Rows from block 2 of the text decoder, named by matrix and row number. Rows with one number belong to one neuron. Each number is 500 + 50 x the weight over its row's rms, rounded and kept within 0 to 999. All counts start at 0. Numbers have three digits each. After the name is the row's rms in percent of the matrix's.
# fc1: MLP up (decoder.blocks.2.mlp.fc1.weight, 640x320), inputs 192-255
# fc2: MLP down (decoder.blocks.2.mlp.fc2.weight, 320x640, transposed), outputs 192-255
fc1.231 104:545512496508420477459496445571486559509570440441540505527553494538520528454532499558504499551480451488568539556502517514583409511482615546459527470485587495563559509603478474428431522516524508
fc1.232 084:498576514534521491550472574476486470445466559567467447461526477465515451614485521525619468438442535525561449482510491492488561503552503472469514534512439496413561500471459485497540479432420569
fc1.233 183:536498633478564533480624493477549563458487517494570497498557511554560597498545492568583480540413493480483495443477562461489444432488521526585485504516505582565508554485474480507535473494492428
fc1.234 126:583481573544439456496495526497450505506539484437509548432466492505446485394514514526535408460462498439529434483512477564540445445544481495462455440446517459508499502637489425504591520559520498
fc1.235 082:369506403423523534490512496443499398469491505564490491460458466418506544515461522465493522448544572513571562519477393569459567544557590582541419489562481579477522449523448468555579562444450546
fc1.236 119:465464589501405492410445509546400496565492578444506540507426564404453587490486476516532477497547462519474572517474493429507572465564541469569577536492470488489405475538543568535489464449502507
fc1.237 078:370463533559457534497534610541467528435498550396475490505475550489400530467519517464510550465525444458542548505542619547454540540586561407578544542499408501472538489521525503490575557488401566
fc1.238 096:521485608547501510462576476578572454476517454569566438556515490483471556477484585510446508493498504524445526561478466590556613544484553538488465469441464478452593515426428436527537508487477443
fc1.239 060:378397498519542417477525502490553562427421614569576451473505457489532552467473542448517507506550446418562477459484569456529495465494462478539499511498445395433523518471446405488516532513502569
fc1.240 108:496419462429437502501465499464447494490546515508457542556482420424497517444526547479581455515555383494624534451497551481507490518513472491488559462425489500489449502541528452586460541515465587
fc1.241 070:567531464422568565518516521428481439532526539557465525435589496456545544522449514462474518440559459494494468492474560449500539514528510472482531559523528567453586470439506497521555488480466576
fc1.242 119:508473551446513526425499599486509471546439497495470452460452579526438474511527504543511411561461501457560503423518401466401536514528518437517510531545554593466523528507434487481442513561540444
fc1.243 062:501535472422475494430506490514485550496521507462446561506477514510432465588502507587521476518470405470582453469453554461500514584387479518528522520479544471521445586498377458634431398502489485
fc1.244 076:486482524464450526531532458626504549550467481572456496503514513542514558552421459487519553453458459524520455584564465535502478501465511485452475462552403486533440485463472547592470575465383529
fc1.245 107:444513547523540549430494479492404569462466419499475531427539468547459456568521507439575512535470507437565508439457500385463545588543535509491480522537433474472505532474562534546542479491515480
fc1.246 098:551541583519570465519515489431449470501591448510493582544586547465535496429494465578539537520460479552564513553500533407606500473498563496487430555605479550490527561454491452534369523455539616
fc1.247 074:502434564578451443507540495451457450473540490471321445570477446494410445433517446554539490541497469467564575548514423556504516517479481413499471567609477502562470439548578590493434484474522438
fc1.248 052:579493542485561510531572542512491466468495525562455435487541511518452503501443498464529562479436465460542513466465502536483490511503454480451434499442511441469536540439486458564518567517532533
fc1.249 081:499436483511423457402426519495568498552486384502536509552464483525541482435511505498436477463492519434619543525540548603531463484528579536444547492471509501523596438483553456464531513445431462
fc1.250 083:477514612523399497436448487538444461559569521497445513474509471428413498418537414502585502532531432559484515510504490562418556576490479462536408508470440491521420439566515419568543464502511470
fc1.251 243:540524446508472456480479520523592511550481560480521385517478548508442469511352454506501561458471482471522576484453460541503452476517487503420497501504512494563496452587514454474589475499512528
fc1.252 051:505422524449540489508459440506476413494483383447493493586457595455487505488560413563498425462519447573525489471490455450420407527541491562387464462453527505379461471529375443417468503488515418
fc1.253 063:440527466484562473457478482517387509514536450421512464502469463486450536425531518406583487621472464519500553456519474519559486540509461481501437482515515513528490452486355490486576511479497443
fc1.254 068:445567490491472504495500597510486482569558546507438537525538495451531519486523530498551485527450494467533477435595536464509506480464483441457519486435449412412487499543527502517566446421381482
fc1.255 073:573515456476555419456524670488529503510579501519512527516465479525465537405525462478608530512484507566545480518464519500473497481650586517540469530507425494494431429555452462496535437490450505
fc1.256 071:608506607525473466456419519470538478472485465465535462481447506514452472517426488433422472482480531506450439498475565484563503539564518590434592475458522513574573471418456453503478590500418546
fc1.257 063:580531466464539501545542486401536486407534440436544551481460548491519447556474464524488546456494491543539442542453483419452504498502547541549546486482478442459564529599523536604483478418463530
fc1.258 141:458501550464550493428514464498424539515482411405466411441509495504442425574440433505508500518507488573607505426598390483500498522550440478467491519559498603518499462493482471466488449607515437
fc1.259 050:511554506431561493567483492436368434465570481549538600487504458494508560547512448474504484523532572532510443588402424470458530507566519548451496499472519558399591525524514491520529500542430536
fc1.260 095:547389543536560424474414535385403518474507545586519473477431473454516558510487514530474471495450491402512457410513630395505479379528471509536500504586497489600535516443507541518547472461545487
fc1.261 119:530461558535500542497673440490569555419501515488523590531513485536533534401564518515579564580562472521482494435478592489508496460432468532473467513569511584521489551523403565496524515486487468
fc1.262 100:524566541456610454579383517483412496476572506502495455495594473533429509552413475484492520531518499497519449498540499505459572524434522441461448418565610544418530465496503487455465466517584479
fc1.263 176:542388515486561410508509457479495526481526532522480524518523420490543588489527564500457554583492510451438464472499558543441434499512574528526496533427504447502543514506547472536584524462429563
fc1.264 154:504509508502455584552505441518579457535422513576475489600496448446549495541441461431558602512493545450555461467513623538475463485475448494474533584478481498522516504512472551533615531499495487
fc1.265 078:441532491463414511550539490508546560419509506528496477429474405564547545495456536479492511584473448461567507431458496540562525553519462500515538395434496436420592455514482451439485526512479474
fc1.266 116:562546558427583494522410452523501417523518574514486492565527519439536524503518511508436579487476477555448546512564413490427433570482523428529503534456470505446471488541522534586538493445469480
fc1.267 248:489482648465454509416508412519565579500491583521579471505536522519472544586400460478513554517523557443406451482534585464503527376487556528520601510579544528583532542403499523413477472527523475
fc1.268 056:447484472448500551459496425584513490514498548475497509462453469448586460479480534488414432510485473493589458490416495389537572416499564602616564506460523438486522572552481550466435515493493502
fc1.269 063:489472567492461521609440542543549519452438522458467475361499544552484594472574514491493410512502479514550453451469508546522547575521565526530547552552583464522460442562505489452559449419490437
fc1.270 094:496582542423541462489401486535429483403463451435527403461542456467493504496524508440396550484469548522544474484541504489459539525469480432455553552467461400534504609544484553527501559453512528
fc1.271 085:441413474479564536458504462528474431454490545407425503433418515481409401583511504408552580440547524485595446586437477536431586562479495519515464542519521545496468562488320451555454472521568535
fc1.272 082:514536505448602513518501472462503585482535444448477497459468434520527408476540511522490448588542468521557481534464408451526567516459456474545460396402443476466535536441403538476519543427551497
fc1.273 084:529452478572471478401527505511403507473503637549567605557557563484546537440571483485509394574574543460432442476506566428537481363513486496506427556590545560454534483425464457475474542471504483
fc1.274 072:489504548527566473532505484604481519491519622458448589548472542447529485522491510482517493511564450475472480550503458476489439587459482480539511542415486484472476562493507445540506461449469601
fc1.275 076:507462468530555515592515558473448351365543461467465485465464417519529541438524537509560473487584401549562440537452495532500468541521488532351488505390474443493486503524440458612546603436568517
fc1.276 069:410542590433591483474514480473501514464556422515470480379562439574605503549533435546574426508525475434478424609511502594514476641538580486531490427438535532458527465439461534391515511540494460
fc1.277 064:425464558514553639499521538525392546451561551480448512467510473487506517484424572566450502505523419414511420543574391462445538480539433578412495519481488462602507484543442444552500480531417550
fc1.278 055:609545494462502432526495448544614516492548465450535506554527470611471457495493504574515477542505477461633476506434505565487500491476525465435548508473497507540583520553371364519525498503484497
fc1.279 099:489497506447520428435557522517504490491523512510480546586496445465507548472540511576509478544535444479558463465411569463432504523491538550477527523541465454451571478486548507395463458497370491
fc1.280 312:405453529491506557461478494534536510480421459479491429438519530478487464583421458489505498509499449508495492471595545432393540508533405497450401547551477522459512474412474509515491467507551484
fc1.281 071:591520573523500452531500470520533533514538517552427500510527440531510517495448501513563639499464477528478472499471497534475507508452448531483468538527469535477545448435491544494575526474462516
fc1.282 123:520452491470478465564485490600432427479569531518483573473496463501465553567592497500494547478594473503499427505505498535465607487530428489513459478449480560529532497381504471504542557466476537
fc1.283 080:450522508621532443521415515535446519484501523516560541519391496399483517418560477468445532451491491451480509405507514457472475494500434539482463515534467530505523528621394609574516538468617485
fc1.284 042:459536565516541497458424457475448507500558489434472474480428417497402458491561541510502445457544407430472504418532459455477503488536422478559530510444566462602556501531418440467531507506352581
fc1.285 083:480513497530397522575466560534465433538540558481540523495508502537536487591506495552519479460517369448546534420507469485538521551476456478519474495572464426430553440496486499525454574527473455
fc1.286 065:467478522592477474391505505534426449542564493521499525458484508430463476545620588605488531475468467548506454427515539440487482476454470517564456498543564498562467501485534493440502552529521563
fc1.287 085:441492409508516605491446548482459473474457501482444538525494507491475474487551470431545562484422519485591467492475630577502479497470547477505579503366493407534507597584512519467516568502495498
fc1.288 095:431493516519445533465505543516606395469454449430523520440545475494485383579583498513517574508585435511556531441459429549485505593495459454454378446513495419489469451449470509415514589481374474
fc1.289 104:518513446465523497559484517414516456391507482531480440449517533561523513535583483451470574476514467534537445479496481593542540533516521553459567491578531452507506545462492428557503525476461500
fc1.290 084:490557543471494526526555450427501521528506431504518528487515408601448481482468478533591479520498506445613551490398634503547585564507531443528455515583501505531617440591487468476555503566504418
fc1.291 100:385526501460467497564599569527488564487502491507628600413466542445490447563506558472489564478543557465464515525559483579418513510554444519420549405436479440394560565436480547513604567469512509
fc1.292 086:460506393478537569461481542467554461487437443458505491481503544525500522430475483613475541463616504502458578460495526503479508463525601424433531493503497513475545487467456412442419524504530510
fc1.293 155:552495540520523444472554493497512591448578485585517562549467430441564552461621538524528496593490441455515519571475542575482464470507511459518529504470440443490549550468534512502541560552454597
fc1.294 115:464521492462528548501532540465450479561478532514428496523421501473386549463520458519522606566513529478456447542440613536423561452493499516544424542519457508423443595487510470582566507454540568
fc1.295 071:453494449480466460491436615481525473474520526490495439492481400510541442495453522409626550431535508450603488563452503527439544511486492505512517504565498396408454575457518479533561493486540568
fc1.296 110:449585547492538513550461396488489632563575390524581476397438474515526560481466582475515402529493561479520514475528498460561507414531491456452431417537408506494560512440526501449524536522587449
fc1.297 109:512386484519449506492467482426404526544472513580546463497565564473514494614493532547516371475447531511584544485376520526500457416512479513444484458459461510449513468387543555580404449499513497
fc1.298 055:432539493537544481503552491443453486464473618477473497472475506529519455520582443454614596489511426459635545417544425576532537546483524389455458534491514505494455516520430477522491512509503395
fc1.299 086:552514542526502485490493457425438591455517535513496591467434534516532484453581534497536418528455496514524463523538587475540459458433566508504560515523499419532571496430486561498455459464485539
fc1.300 140:445501514480560513537534508449529550510481513579484531435525502506561469478492510503494458544497573507423468425496556364454568427493482565458508537525514570424537502374492575497513526473577565
fc1.301 098:534574508510601413453481527545520549475481440472530465464533479478485490509647526570494503496547439493585488379526617503461515513452536525553519483462452585392503570448511531456472525489413560
fc1.302 072:497488504450510543527425577551494465464442502550478369488412446477485425520569465492542446512426475432520532442435595567451548482541509522466554497555499471393604483486481545492571460472439555
fc1.303 233:447486578524519437466515499505499484467471509501527515443532517462543556516569449499534515518456470482441500479518623473352459437535476517493500488479445510455421490444507535539531481477488475
fc1.304 061:453521422539620504571363482519447537502424507444491472519366470588530491539487451422516688546547449522477490473519618563422506447409539440531484540561495416447491505500482471534542470486508410
fc1.305 070:483549542396445562446496390457455490530460454511459556546550517515459577556463527426515523465550489487541574480484435549481566528508532446474556567447540528557523549468452620533440501487425445
fc1.306 091:522526546525467417497509545500475453476498515515514524458518429503511461471495492510581480530482474582621502528422537491531507515493547539483523453424470549438559542439457518488425493431519555
fc1.307 075:485552542486591502470515541456395532545452531487484449432486445469473519430542549586561552530506442495431562514601576548503509476525477609427540544530521447602406558511492474487528472488445518
fc1.308 067:507477526459587438515477550454424503541587535385448474537479433577556468476452511463544487477475491515552489545448502554470498553541525516516504548522488491557458507569515455519498507477542423
fc1.309 079:521538567453469509526415528448474498577605464414527425475451453548473602500506544617560540585512487515546485496415519570492543529421551443486512495526528462467543537558486375557536477568559412
fc1.310 099:422532387600551450477402532529571472530491476476530434401513485524528644496516489443467503432498554490494516488578504534487556520573565525469411437473561413457527454477452437440615584440477511
fc1.311 065:629466467509534492422472501509555512457492507515548522418468477479539471557496566403483464486524537607529393421482519511589532480561471531453498496474454424421585558337414441558571613532435539
fc1.312 152:467455489494506480485426542538539483501487441491494476480530464491492459538452515474465443483575503534551425473516496476514636484549471556469522493523512551483540480416450542516462568469560489
fc1.313 110:475524450477564491461452488380485453538464420598521510440495450469461557423540431496520544459510529497589485530442553591499495493532603525564517575511486498472494484507503443497607471432555439
fc1.314 091:537538543523523578509470503500462430502535448420516452594450455517472539489509514551517440552530429529565551545507438504516430551534481501543490388449560452640515489598484429472553568414581388
fc1.315 109:559492457468470511378504544467571530548458414572547488499507522497485425537406472481579504483379506509566507479516595509541478520557498550427461517509534582495526560475513536449507418506463379
fc1.316 085:411514494557401405525524489479458477440490486445554549489447384585531493530552565529556469484550391519552496530456506604497591533524534502519441435579418439464530543525461470501594505536445466
fc1.317 099:370475421583596535533494532522463505513514489497496433489532426452514621616498576466551499437480508455540527516490612488490543556532531465557529548595560383525605552438538443493601531405419610
fc1.318 088:475513485467534412500544444550537460497516497528540560507456502410551471513545496506498487540559408464476555526497494458503435425497581578461583518520504524416507529500483532529512508506408553
fc1.319 099:458423449463437554519506522493427404507472471489444475510496479489527530579426587488483498453581496530469475577407510541489509540539543456415472558466446426440496482538460464583492497423379617
fc1.320 050:577535472510531432622437544465456470494500493505512465470520473462587555441573528498481396604518370548465531461564459501467482456411461491462502515422632552544517498454539567524508499512426480
fc1.321 081:521520544577453451542560514485488480563540516515574436502425513454543583524485564427486485454493583558484407469507565569590440435543484427450537521463591417463518524527418485520500441515431475
fc1.322 071:502472653470470456536429539472423616526539497424579467516563456454433518451564521532593558476477485475476485488580587628505541492442481537499522520506466436405501525535525492562465510447512413
fc1.323 116:535542473491621548573356517532461488569568472475483441413605428474465491428530576510595567440499484444542491494444581522489489461352523528503578508451539468519471533506479458481552482434517509
fc1.324 100:491538447487584410577534499468487496477526530416418454487407417455545438525528598483580526463614469523513461548502534563587504523541481445505469422498478486439549511473414521555563478420475535
fc1.325 072:485512516671422440419446527502519496533479495521542509520509438454590486485564546603453492558409535584575429441497507458548515445461477492490481509528543514595488527494580527510481501547536514
fc1.326 142:409431486438547607462422456580412519421487500470440563423517519525481469581533537392595544469571461597470496486514510509490582590491477514395475519511495448516509475380422520530479556446434551
fc1.327 058:529476465527509379467451511485558534552538464483491523437552435349459580425494467479517498496517520513522503474455515591560415501536568545413540583488480409493452416518571504576500566424422498
fc1.328 079:534527496509548457508528508457527490569439491611532471499481501471563437585502550494388496451502540509459532467480627388473447462490503528463531445445411562335602520473426515463584559477428558
fc2.231 086:466534453496560440512495471567579549517467428519493457440489531446427511485511470523460437479525598507537485500491470464482581499470487518472453468496488522466516506417395509612500470453619441
fc2.232 091:523450475468491529512505423452630518552513503536534573541468540508508536499493446552415560537501507485425519449546504553536397516458524481562485510516583534566542581614531530417477413560456509
fc2.233 187:466471502460413605598393420506377495538487498496479483512517520547519546489405463449482536354524475514580483523447448504429508580503525519463483593459494452468436425454495491532522499446478489
fc2.234 104:489440423491585533475526570508491450517504513483491469495599549489420522558538466525423563446562462543548499478455454523527503600578456525553524577564450521522523493500465548483382429457496524
fc2.235 082:454522621573461478497485570515586661493510547615414545612597482451489499452528479463501404602466487437524467515480506459571472494477539525519559535521448463524506588464641567505515458548524546
fc2.236 107:470503410559580472540437504564477552451570430491556412467477516483514463546579475593534489480483423507582443473460501522549515485445504539452419525497420414471595561581475482543426485626559470
fc2.237 090:482488433578502486489593498588637548419466533526475448452459407540515501503474458447492516488445463441531541509545436551533491553510512540512498501510424509503534531498518515509574484490384550
fc2.238 104:462450424470469457524407514434472513480576393455430541526533393438520558465566443490439453521478474505529571521459529495546399497538429480544455531499456352546456476513539478489546530510452523
fc2.239 070:464500525546459512487583495482419522402437600493486477449508489501548534555473482445488573502453503462572498486612540491590465602506420459518553545537483493528475508442487530484582543468470585
fc2.240 106:393480540565541495525458501473462543505469506457584413497469548544422483610434550506384451503486546528562460520531424475481492450552516521487489573482499457687525489527489463489474447440626415
fc2.241 075:568568488402502436510480410397558549506530537467445534466536400539447521498474508514547450528480513556421523581544503477552397518468501539493444466459436490486622522537517557536463490449521571
fc2.242 106:548488511510551460485518474448476553410487566528477521503520365523514515479429515526582523449476453535518566597536527472472466567539447547562480391470471447545480447489559525526534550457471606
fc2.243 069:519464615480451466505501344517486530500527499411574428495598547532558517602494509430557543522494479488593525479457476537500495530578473489439355575519506436523541469480514508482486487474440468
fc2.244 088:483484446421499553442450530483509503507498486467470579496408522443433506583533415532490486603514549428533619480494583480528557509438557431556461503508473433474506535525527547487571514540523577
fc2.245 124:519495453550488482496472547513490463549568487551562427510593414567487529541465522524424501427459501439533468536542454556509477415504476447521560458460459586546490548566481472495535488461446396
fc2.246 104:435463469527509544444469506524450488506402451492637573500410603464514437500585505486398452476521393545554472508478497553489463487501505502554543491488518500506460525481469603441461480572595395
fc2.247 065:532505399523522525518416525553426594556557494486612528559518514527514482532505476513436458505515446514508503439481510509600535493414489523547555408481504512555520410515376427524537490491638471
fc2.248 072:392597489511478487492581545444436418458531523509395512469535463581542493630439502461510567514490480385532492483430478562566500593423542439504502493563446502512450537393482537553480453480480520
fc2.249 078:577548378496573403481526501455406570486476502418510497491495528498468469653409454511591548558556508573479584534563598501472561538460431484501444534576596485490437449494434484511436445593482480
fc2.250 083:445569480437625518479507556430537569452538513451501563517515431596538561511436482570485421506535502485484558509520544478550444532488427495511570510568423474562495460562546472513512553478511513
fc2.251 154:549532536524570485540528513435334464416523520555487601535492483496529468564560529509470437548554562504476438560505473410443511501443529541597444482527546548448505477403413513532410447530523438
fc2.252 054:478565500519440526515497461510572567427540565491479469413486477526509400544483541502490559475483525472498456625462511468497458506512585430579517402507474521596512494585541534589485450577512643
fc2.253 065:469474475510440532445432489462546513411542423570551550508539574612423473477538532530568449436553479520521434507558520497525570529519470438538411465415476518544499535453518549462528517493470545
fc2.254 086:481453455527441532440545505531442465504535504466560431499493497470447522561486487454450568499498593437568549503460534532451484514523570465570527495511508500432483544523488536514529456470491495
fc2.255 076:501551583551464522538491395498450532549622482514483527433577499474569413507475515490486520519441441407460537473370542520593442534371421495426506430597578486509461533403517519572450592559539597
fc2.256 069:378458385427495431589525443528532619490487544509524528474529552466473423570578442555552468494454489557512532530533505510456517434460499491406444486520431484494429431558495502546450523524419486
fc2.257 073:542617517523482563559514490563592488521487503507418493469495448530500526523536587535524408530449505429552583465599440456479452439485478493512518439472502432511470511469531450459535503557417586
fc2.258 112:598518481504527386554483466436578458505506459590489571644473442538527646439464567476396498425494474540525600534506499493470503471505529545467529474469425449461512557541566550553562473475338536
fc2.259 067:521527513413509527516484465459529544510544493356425469491438424484544487559533531458446496530467383430531513449577452437444516591527494470479477425571474560503510480530562563482541486458519557
fc2.260 096:442543627533514618547458614500451494439423418418561537622482485505488427513514539397481461543550536568477551529570554508537479495430490558473511534523506483485471515529532418463401402512514378
fc2.261 130:428508562446416538426517525536433472507474504482471515446483494486510491448442524430524585482505493465719576526498492554393516517575515513482513508431448451435500444480558511522570577437467479
fc2.262 086:454437472410393551529589388542559553582461446518531558492472495589562482496544527522535450552491466447504448563475504502513528455559496551540435543512493461567498538572463495578560510493568493
fc2.263 156:480586492506532576527500568494493574478533496546448478440544549549491494544425476511493521509421458496506468481513487493594512538566469496502483508602425600486479502481423469401436572479512465
fc2.264 176:425465481514469565539522601519310432525507453541510466540457522461513504564597481501481581497514479475620478416361475556450569499495535466545527538471524399534467478461429474530550529441521430
fc2.265 089:496552581485414515424451432500517527551439513536496477518455421502473496455478475447483500478512456546465472511456541502487596484521513429627466448453460427429504516444520464504559520435508436
fc2.266 098:507587627520483546489555533471486484503468544510508497476446422525544455470616450538549464510523508553492454466347502535598541458444524561501545426486564555481518477476476565457526549530537534
fc2.267 182:529526353464481479489400568500470502457455487463514553545456565449536484459609522499509503483498501530586509550486486494456497553467524558444515498429511460455501511614547445532518499503444630
fc2.268 057:554480515490417510473544460436416556436421533516508532482480458461513490595477579491496631538469497502447561552586481477492464585482461485429535499511516570456521431536420567614505549486495620
fc2.269 071:510527500409430485498518500523524539505517517517459516523488476513546559438509503590533514530567566532482509565539578483346582510544582498533490412536474430504535512523516442475496497419526505
fc2.270 101:496526520428532567492474489463449625416480498586565519491460551497493551425556426490509472524511578546407494508488571577593567475466503502523551498491632480465557567495479350503506459477524507
fc2.271 078:463585562505424486459606473514554485504560526487494488497505493523576528490552484603514446527450485381472501514462536475539480510504523461516507444464430505500563431516622507424497534499516464
fc2.272 074:562490520533402479574529540470438430529465540421462388492482483539625595460476465597525504529450559434531537470595527516535446502560592447486570473534489491501501539489524536551533475448542585
fc2.273 088:452412570546503436560411491465476535463523336456519489529467512508344539508502526479485572319465546569517518465390519485438452533528486486443546481495545502508507594477522504411502517560554482
fc2.274 088:542488659474532533500472503466433499493525471441569545462431495425585524515579501407439530580571487416443514492559572471458511528483403442385522529527572433517537462530525552477585471468496542
fc2.275 075:459627649491501601492591372455437496631530579525550515438565485545452538524499485480615548507449543443520567511494472505390477548530523524523397490467448527508496447525558566415515408470489541
fc2.276 081:421538487408484472526467470475554433465520523480477508523488525494492498380525488568517401451479529549344464476393564481468476521493523549544600512559490432481531577580472474499478484445348501
fc2.277 069:485557557442484423521500439502558522464453483483467445473479572459533480626505414559473472561508562493519509488575609423423576567547513487532460545486516471469564512523535480488556419476464555
fc2.278 054:458532458518546577463524523481547482503468539509473588559488531493486438589432498560543520550490584455483529511488500442451469528479415540460433465510506497444495600472572623443474458530521519
fc2.279 096:495482529466490373491513477536439452466542539465508537390465506499501490537548541519498505472517538581588556488557419549587501517485451431515482459551515483535488539492443456503449546539389486
fc2.280 212:556534439504452438542484524479417550521507515491525529563505421511545548434574498567471495465466511518585489509467457611534499531457609538526517428531536507600513576576493500501413525507403491
fc2.281 074:463477491511531609564477481489547464550545549496519425573604475528520443552417540481497475505475445534463460560434392480469434612478501399545512501516449589507426520532498453406493531499484436
fc2.282 107:519536495536490476500475492554525478497472502459423440538542522536532445456423557359405505549420507509508515507645457522515471664431550465506522463417502554445504495455449506511485545493472547
fc2.283 086:434452541578613465485522637413449502473507424478506515536494513465487489482552516470511562483498480525496486483510558477509441517429446484497568477514592507524540533497509559492453498527556410
fc2.284 042:518477521536453541554560510519568509434374481520480500508596575529597555483471467486581512497473539505540520486576505577489463526475481571490467454460495555477455584527653534522454435394526529
fc2.285 076:531575491480520424413508552608519537469506433559466451531557531488466453522481538530411400455481577667493471538530395487491465470560584549444490501471572539522521594481456531485554419515533588
fc2.286 065:450359483478451410491486521451436584449432561512541483605474526456539436426456479520556498524448502564561530609495484547532514505462410497402524554428513501474553585580443456519504516522510410
fc2.287 099:470523453552463563435535577594441457579507436491513528493485494517460484484566551506507575457557505497483484416379475491555548482490537374525502514583572520522521399490571383534544546527503448
fc2.288 087:527569534542447513426500444505478438462533572490433464494493480465558560465502483517578435456455531553452467550618507421494532434558553517572591553527553531631432557490507495524449495516512522
fc2.289 104:514490557493514461411463603555558449605536544438557558551458467569561442471529512577478543490504558509390450520453466543479490462479470397491498473507534524464498429490484507491528490481508448
fc2.290 094:564440455526481497469548485633591447462550536494465541489523552565526420588442465445538480428470454567482498557617431485436308549527504509591554508408488487512484464412507494575582525472454512
fc2.291 106:459520452496445545550543419402473403524445521584444538497424444524498596443587385448534435445511492546449503463504451544539580476512611503551518501535510464443493498507530555511534571513562475
fc2.292 081:523447541518524422562547401595541583460517505511492529464519476578446492568471438529522451471468508585470460535508489556554533465472523503527506427486523497488489426467592516567455457459437569
fc2.293 117:535486450551506604480442532530496457459498542463494449471587519586456448500321448445422504428535495481600470506606482464526486529494474530427467487559571454513494462479425451451447463577568391
fc2.294 116:523522446487535537628473513448478464536513448540425618445569441540550528488483405552473462523558556495474457516592493460558414444554505480484506569415491524528586445550499466443451548525496572
fc2.295 078:480388463536529459560402448456474483459553426490543555529501521566502448498514507543536479462580523518417492519416429536573604450521494499474496413556442528455484456521443603468506513488528514
fc2.296 115:481491492431382501540518488519538553553442483535495484474497517470542510438508561514425490523490433536484538532490407432419504502449473506558539521441530493487412582520560508532558517514551486
fc2.297 114:611522541512484492435553517496494533442485468518513537523457548532591468468543544438403488517497461482465447499642463505554500480492522508471427515554513574556523507492436447474453510523518417
fc2.298 067:525509541522559395426493447522517524465508494543433493500549492549495553528449470500446400519524568458555615473492454511454417537430505590497437539580415557531416565483532535524429407499463553
fc2.299 087:428401575524557510421499558499425458450482449437590529551394634411456476484485458512417563465540460523481497485501465459452512553481422508434530517512552532445426479476533578457372453561522457
fc2.300 102:597506534563525534527462474486503486517521385528487522545429503505429465367468564453573470404409426480511523542410468523487406512505577526580427487504564586482487580536457500539500566528462478
fc2.301 101:478542483484483601535549412439537526609577561555404472513615510483445528539517413557607502466493548372457561489326457600557478488472496411604478565517491538485466480531537459491456474474604588
fc2.302 087:420427328552532546475527498574559463533552487502521508513471416573481428477493450484511528440442520425441452550429431542456601391480554478589506443504493543480532524518529425510549538493415479
fc2.303 185:483524466440488510502496415496427481572505500442434468534506415493456421513512530419527551479529493515658497523506486505521525623469488468480515548486521395497613488516517458514562489526435560
fc2.304 069:495491410487463546430538508519553508423545380549484563365499456505514502491533494514448497499528655509461480496478521602556545447520440497458482529488479464465535480539416540492432542516401533
fc2.305 076:504515488455419527549519461461522480502478591467362449551430518540542444559523505515415496519525546411481500554490503521441535586548528548575545513567411473520431466535484597474482480510414500
fc2.306 100:528531540514480431553509406458546440527548560444569460494522505510466452503546450556517472356545467543382525542589481433488557541505413494587469482449397569480474461451482527534470470541561455
fc2.307 088:485482489465388374561468567501594547416515486513623585554496453503484525479491505539471526555576450499461429571527592495440463535558423555465445537482561391512541479537487447511543497491522543
fc2.308 066:539470539507443537552477534583556442388506492541468520557510505396487438449466536417487561552503509456350463500461481555516489515438465455517513501537484540525544511481456510466568521564440478
fc2.309 096:564498503481460482595453505480636436497525523436444490587426418609495562447483399531600506580564524449480420483513528498468480426559568550542480529492464448458484491466531521537515557456558472
fc2.310 109:442487459407483548505459532493480492487521548519460563526431452537435467452552445539537443495601515428495471441370500421479504530500445566532514479478478373504475509513450481510496551503553484
fc2.311 072:468571468464594537463568436466553620485506521485467483545488508465444490609516517569457520500479450469446535513408493452416516519515535519455499469554492476540513514600461535539478557504390542
fc2.312 128:522515596461450563555459449450498546478514501505476441541447521426554571377598521442542618456492473473438563542488614482519445504468521536526523480473494547509486510532518535473494583493556579
fc2.313 125:493450484559523526596521509537522448501422424518530467543464541509526423504517612565541410418524579428481513478526464490468534426499429514514507465462542530484528517544465516552536519533461423
fc2.314 083:534508482516565578546458455599513532493482530550456490457562569502559557516431460511507403444535563490593489426528551462512434459484529549511548579573494517479523516387499538547531406526476553
fc2.315 105:495520467463607591542512371452460472432494551540478433517452496520481501475502508457380496541560461484413550561486430455505476485515533440449531490501451518518562494509476478527521517435549592
fc2.316 095:490518569492475608408418397431522444504454512473568535509474522506449618512546455505457473480505542496540495497538542449456501433554491528414442545475485411482455324557493497526455519460485519
fc2.317 102:600504564432592544554536531583452504536499533508462479431447478448529468427533477467440493515569542468526499476473568556474564487500439466514572467476525601452414547504492569494484510485507550
fc2.318 076:524537547529518561498526523476477534437481456567512492503469483490542508435485550509562457473449481522516476534465454548530425542443480471467485486510504509496434445599520452422563446418476512
fc2.319 096:493554540496528508433505560585562519529476515496491597519512579543491495519491439435400377582453552465563451467548489532494464498488517482558482477489541517591547498448599503489407482534526453
fc2.320 055:506474590458476515561520456426454579567428530479425576544476468423479472565450430525576507473508582471452547577508501502507433554542485474532473543483448577579508571591430536515497537586489488
fc2.321 078:409385518425456467464475551463440485401485413477563513579468518434489429532557474490496535502519490532370440488473490416465529519539510545573438445545514494564478446538525524492467541515613539
fc2.322 082:409504433407596469564489517459505430447528461477583414468429507472446447460550521556444554454503560509355471457531528481499509500509500425471490510549594446537441436561461492551473469490467526
fc2.323 118:542453510459565517562423504571498439547540492514563542519483545523507489427541461442487562529525558540416434479497567539531469471494498560432511562413451404387449479410493456576495440483505508
fc2.324 114:484535552470497607472475488516519542501537462461532508474550463621375591394484381537463502601488401494373491406501581544549473396428528529481442531518520456561488472557507527410487521463606585
fc2.325 076:460467520456455494520483531472373512587465433510586536478450578423493465511525481515517517586509462453508496474469490516476490386490523441540508520549610457551455515533447556470431594581593432
fc2.326 134:579520502571507358504471566457390456552486497463410519491525505451470509461529517587567409582548561501559574494583522517564453522468491478530497462498576571487539541584579459503531437540455523
fc2.327 075:459489457438505439522474461489469596421439553529497545502614525640495457531491521556507569543562475560485517502461457568444511464458508438492442458574456583547443485397482494508513513577444496
fc2.328 077:510501467463499367526473439490475540475571486450427520534550419503404518515568533641565515532401543474566444468493434535543527569561535480434447554688505449589530498468454469506466461428498477